{
  "tokenizer": "word",
  "encoder_norm": "layernorm",
  "encoder_patch_size": [4, 4],
  "encoder_width": 160,
  "text_encoder_norm_position": "pre",
  "init": "torch_default",
  "residual_init": "none",
  "optimizer": "nadamw",
  "beta1": 0.9,
  "beta2": 0.999,
  "batch_size": 256
}
Rows from block 10 of the image encoder of a small contrastive image-text model, named by matrix and row number. Rows with one number belong to one neuron. Each number is 128 + 32 x the weight over its row's rms, rounded and kept within 0 to 255. All counts start at 0. Numbers have three digits each.
After each neuron's rows are labels from the 100 images, of 14848, where the neuron reaches its highest value: "colour at peak" is the nearest of a few named colours to the mean colour under the peak. Only what is clearly more common there than usual is listed. The data: rendered scenes of coloured solids on a plain floor. In brackets: how many of the 100.
# fc1: MLP up (encoder.blocks.10.mlp.fc1.weight, 640x160), inputs 108-159
# fc2: MLP down (encoder.blocks.10.mlp.fc2.weight, 160x640, transposed), outputs 108-159

fc1.261:167128177128128142128128128128128164075128078112128128128046128128128085128128219114128128086128128128139128081127092128124164172170105197211137128128128128
fc2.261:128096090150080128181028128128128128128106192128122128128124128128128128128131128135160128171128128128128110089123107128121154128070082128128000128075147128
colour at peak: brown (85)

fc1.239:128128128128128128128033128082128119092253128128109117128128128154128128128128128128128128128128128095113128135158216210128128128128128128128128128128128103
fc2.239:134232128128128128250128039155184020128128128128108128072128128182128128128128091128128165128128128128128117128128128128135128235068128146128128142128176136
colour at peak: brown (30)

fc1.422:126128163128128128083128172128101128128071128128128118128128128128065128128128153128155133128117128128036192062101128116123193128128192081128215212156089135
fc2.422:146159128077134132128128106128056103128128128128155146128128179128128128082128128128188128193078054128071128128103164073196128128128162187145177130128131059
colour at peak: brown (30)

fc1.74:139173128143129128130128147128150128128075113128071128128128128128128157128128128137092128128128128138093112123206199157057128128128128098145157081128109215
fc2.74:199146128075170084149128128129128128151167128155145128127128217128116128102177088128182128128149052086153128128076128128125120128128113128120128128153128064
colour at peak: brown (51)

fc1.523:128113116128133125128189128164128128100128153121128085153128128072144116178100145128185128128180208080119127116188138128128128164128223128042142128113093128
fc2.523:128128116091128128128127128128128128158128140128084099079099118120128128135168128128113140128158128128158128162220128128128128088128114055052128128128204168
colour at peak: brown (42)

fc1.397:104128161128111119148128128128164128128128128088098092143128091132148128128093128085159128099120128128055122092128128128128162079128169128128105081107084128
fc2.397:150128128128128128128151128063128128128150099104135128128140128128159175128105139132128095128128128090128128159128168148128128222099122173164128128128128128
colour at peak: brown (48)

fc1.55:098128100190128105108128128128127144128071128082066155138128132092044128154081128155144112086134190079128128125122128134120157136128128128170176128146128108
fc2.55:177128144056130140186128128126143131152173128163121128128146125092255175045160128128128177128128121128157123084141042090146128144128088129118090128090117082
colour at peak: brown (26)

fc1.224:072088147132174188076147128166111128128128128128166148149145171102128128157049128136173072086104136095107169071053063072172181128128188128086128128128069064
fc2.224:158128138067137123128128128140101125156135128128127128136128171128035128165123144128190139168123107070128150090074107137191128130128128128122156131148124037
colour at peak: brown (37)

fc1.9:128128169128129037128128128152128128128117128139090128128137128128128160145128160128132128099152128128128175144128128128181128154128166128039128128043128168
fc2.9:128128128128128236128128119085128109128097167136128209112128116128128079141128128128090128128086128128129128128128128124128128102110128149190146145238128078
colour at peak: brown (29)

fc1.155:128184128061128128128128128128131128128073093128126080177128148132145192066114128106155162128182157128107128128128128132068128186173128152128128128130128086
fc2.155:128114128128051206134128070128121128128076128128162128136128138128128128128089167128147128139128128073108147128121128128124180196128128128086128128128128128
colour at peak: brown (47)

fc1.37:128128128128127128074128128132138128128128128128128128128128128128200128136128128128020128128128128124120202128128133128128118128128078128128128026128128128
fc2.37:128250128128104128128128128128130027187171128128149125128243128128128128128128128056128128128128128149128128128118128128128129134098128128128139179062128128
colour at peak: brown (29)

fc1.588:196128127128128165128128128128179176128128128023128128128126148122132128101128128128128095128200128128128095128170099089128182128128190121128182128128117128
fc2.588:128166179128128143128128128000065128181131128128128132128107090098128128128151106128187101092042117128128149128080109165128128128128128230128118128198149124
colour at peak: brown (70)

fc1.612:109091145148131128090128128156128128142108104135172035136128128128233119115035129128117051145145128128155131128197102098084126144128159088091096101067069141
fc2.612:128153128071148125136152128111128139125159143048128152128128158185102152182198128096128168123141133128108128143128135212128161128128085115128164137164176128
colour at peak: brown (30)

fc1.619:128017128140128128132128128103144126126128056122164128104128185103149128098014128128128128094128096128128141128128128079032128128128189128128128128145038128
fc2.619:175128103111128128156128069144232128186128086137128128076128169128128128117127208128128125155128128128128128128094128128128078128128148046128128128128128128
colour at peak: brown (33)

fc1.83:128080128128128128133128192059186187086067128128022128168145128128128128096112128128091063170152170128128124061163128116101128128128128157090128128123155128
fc2.83:128161128139118072114128128132109128167128119128224128128079128128185128140128128128128128135128128128128128147128138128128236115222128071149124128087128068
colour at peak: pink (35)

fc1.237:128128164168047202128112128128128128071044157128142160154128128128090128056128110128177148198175087114097166167128128060079176128128135128128128128128153162
fc2.237:156128087132116068124134128103135128128121128138128197128127068128041111125181168128124092128096128128128088128178128128128128132125128128105153128190128130
colour at peak: brown (27)

fc1.182:128091225128128128133128145111045128128145128151195097124128128128212128128099128148128113168100128142087181128198118088073133128128128085128128108081128129
fc2.182:128152128128128119128128128128150128143128087069128128122170185181109081193092127128080128133128165111128112192152094128072128127199128128128122120128088128
colour at peak: brown (29)

fc1.326:191078128128128128110128158128201062131128128128184128215128130128128103128128128128143128130128128128128090112128189160128112143120186158128128128210106128
fc2.326:168115128128154128128238104065159128073128192128172128015171128128128128128128130128160128180165128128137161110146128128128128185128128128145128128060128180
colour at peak: brown (58)

fc1.601:128128128128152128169128128128128144128111128056128046128111128128128090128128128128128128128113182128184147126128178067128139065049129191162128125128128128
fc2.601:128128164128128128128161101255128128128128128128128137115128128128128128128128128128128163128255128130128128128128179128128107174220128128128128048105128128
colour at peak: brown (61)

fc1.152:118128128138147072118128128154094128128059178155128089121094127128128128171128184142155063128172117105128139128128094136128152162128201064029128145128123134
fc2.152:123135079016128128148091151066128136128128128128128128108133071207104128128158128128168157167128128128123128128180128128128128133139084128196110101128138123
colour at peak: brown (31)

fc1.233:065128128128128128138219128128071118128128128128149128127128156119128128117084077128119128128180128128122128128128128128094128128199181038122082095128092154
fc2.233:128128128128226201165170146156128128128110159100125108107105128134127128215162128085105128128128126159151128128091128198128128128128046128171128128104128166
colour at peak: brown (35)

fc1.158:107128128154064128128086173128086128128123128128128128081128210128213128128128128178128120128128047128128128128153160076128192128128121128119128078088082128
fc2.158:155126081128133145128168101128196128128128113128137173128128080128128116124197216128128180128128131158128131116062128201111202128118128128173094147128098128
colour at peak: brown (37)

fc1.514:062128128088099128133179167092109114055019128128127128133063128128128157128128081175126128128128128108107128176202160128092151128201128128128159095181070114
fc2.514:209128128120178106128128128128202067100075154146128128128128214128128128090156128117158130219217128140146124126128078138113181129128128128063124128196135009
colour at peak: brown (25)

fc1.403:045120180160085128106077154128128079129121144114061078128128128115128128110093076128190131128137106128128128128097128128079128111080128091133084128050149160
fc2.403:118070128128128130149128108128076128152102136124112074128128205218128101128134128092128167161128066141131099128129143112104188052120144136128128128126128128
colour at peak: brown (54)

fc1.201:128128128122081152128161176116128128134064113170128071153035157128211128128090128113128099128200153113128167128173128128068128100185200060128128095086091120
fc2.201:128128097081231042153165111126128100174155131093128055116095128128128089131149128138106128107128128108156088153113175189128140091175128128184145112123112128
colour at peak: brown (30)

fc1.75:099163133183146111082128122147128128128128115136129057128128128141128128128065088128128128128128162109100128128215128128100108178205255128128150098128090128
fc2.75:181119128060234081128128123128128165112104096118128128128158153157173145128185118074162192128114128092123123135128101128128126128173139128149132088107143121
colour at peak: brown (32)

fc1.236:082128138098175073081128128171146128159134120128139103162128183128128128128128128182127123128128128128128178091082128101161223179128169116118128151128054042
fc2.236:128171074128063158134094124128128128107128126128095119128128045128128128064128128144109135145128128200128087189128170176049095128128007128150067129074155180
colour at peak: green (40)

fc1.328:157128128128128128128128085128128128149128158128128128128128128128128073190162145128128106095087132142118147128128132128128212098088128128128134128128128128
fc2.328:073128190102074128176128120155128092105128128108191071068128144116077128128128128128128122087200140100160128147128150152128128128112108128154080062184181128
colour at peak: green (43); brown (38)

fc1.385:046112157112128142128163185128106120137058128128128124128099128128128128128128128128128128128229128117090176128154128128128128172128128128128074131095128150
fc2.385:125128125146128128094128128052098192128128128128128128128192128128120128128128128128128128128120128001179204128128128128179128174164128128111175128132128139
colour at peak: brown (26)

fc1.173:128128128129122163092086113114158128128227128128128128086054144128128128045128137128128131014128094190128128040170128137128128128187128128128128128142128151
fc2.173:128173156140128128135189051142128128128128221128147093083162128128128128128128128080031120128160128128140125128128125079086128110090177175128128128128128128
colour at peak: brown (86)

fc1.527:128128128128179036040128095128205153128060150128128128128128128128102200079123108070128138128128128160163077128166128128124128128128161170076127217128128128
fc2.527:128156152127128188193128078128076128150128173159128073175045149128131114128198128246188094128128128114128112128195128128128128128178128128128165114159128128
colour at peak: brown (55)

fc1.564:128128128185128128128120175139131104171128054128186049184061104128128067092128095127119128093162128148086128128190108128042128155140128091212099128015128128
fc2.564:128126128128168051159128128128126158187128128128139128103125184227031128128168128128128184128128128128200128153128199175103110128131123160128071098140168125
colour at peak: brown (40)

fc1.455:192163128185160128168232035131128128094168182073128128128128128148193086092128128128128128057128128128128128128128128128098128128128143128106128128135144135
fc2.455:064128128128128128132061216154128200128128142128128087128128091113128145128128128225128173128128128128128128128073105128128128120063128128128098060087128128
colour at peak: brown (63)

fc1.284:138128128128128127130128169125166128128062190122068071128128098128128228092128100128128128128181128017128128128128128128093201118128128153128128128096128128
fc2.284:155138125129031138169128111189133128128128128140128057110142162097128173181175128093138128128128121111128143128127027128136128128128062128062128120143154135
colour at peak: brown (29)

fc1.310:105128230194128128096182187077161128128128216128145128173128082139151128128121179128128128128155176128055124128128097128095159128086128128128128104128099128
fc2.310:092128142167128077165138174140173128114128112115128128103128128176128128128107170128077124128144128132128128128128144140128128121128128161095128116174128189
colour at peak: brown (28)

fc1.291:047137146128128128128128128143192128128100128128138159153128128128128128066128159195128128109237128155099088112090128120128128198128128128128062144100069073
fc2.291:128128066128128128128128065127128128128107128202200128128119175163129153128128128128128127128108128128125092159128204128111128128128128128128060128128126092
colour at peak: purple (31)

fc1.120:128128128147104112128128128128082078128128116126164128120160128128128141092128110113128128057146128127125128194128128128128199128128110154128126128128128128
fc2.120:128128135128128155128128118128128202158093128128104128128092128128145111128110128125207156128128154159055128128109130199128166136128128128128112128175128128
colour at peak: brown (26)

fc1.73:128106241128128143110166128128173128110144128128059068128128128107185128128128128181096128128134128128128091187128128128107122160128128128128183128128135128
fc2.73:128128061049128128128128128128128123128091128145170128128163128128079182124128043128128128206128145016169128128071128128128130130128128128128128127176197081
colour at peak: purple (27)

fc1.569:128089120150106128122094106116127162132177128061125128128128128113082133103146166128128128179060128128038117123210124128086128128128128128152128128128128128
fc2.569:128128128116128115128128128128255000128104115208100128128128111128129128138128092128128077128205128128128145070091128128157128128128126128128128132119115128
colour at peak: brown (43)

fc1.164:128193171188083128128128138098084149128078128147128128128128148130106128082128070128132128154146128144128125088128128024128111128128207128052128128128127130
fc2.164:187170105114128128128128128147134097128128169169121171128123128144080128136128200145143128128167042128130080128128128128134127147139065146093128128128128106
colour at peak: brown (30)

fc1.14:128160128137128128110135128030128180071109128128128125179107085128168153073143128212128093128128128128120183157189128057128139099128121157117159128128128128
fc2.14:128156163128128128128082135128111128128048128128099109128140128128128124128128128049175128128128107101186128128090076128128128128128128107120106119128128054
colour at peak: brown (47)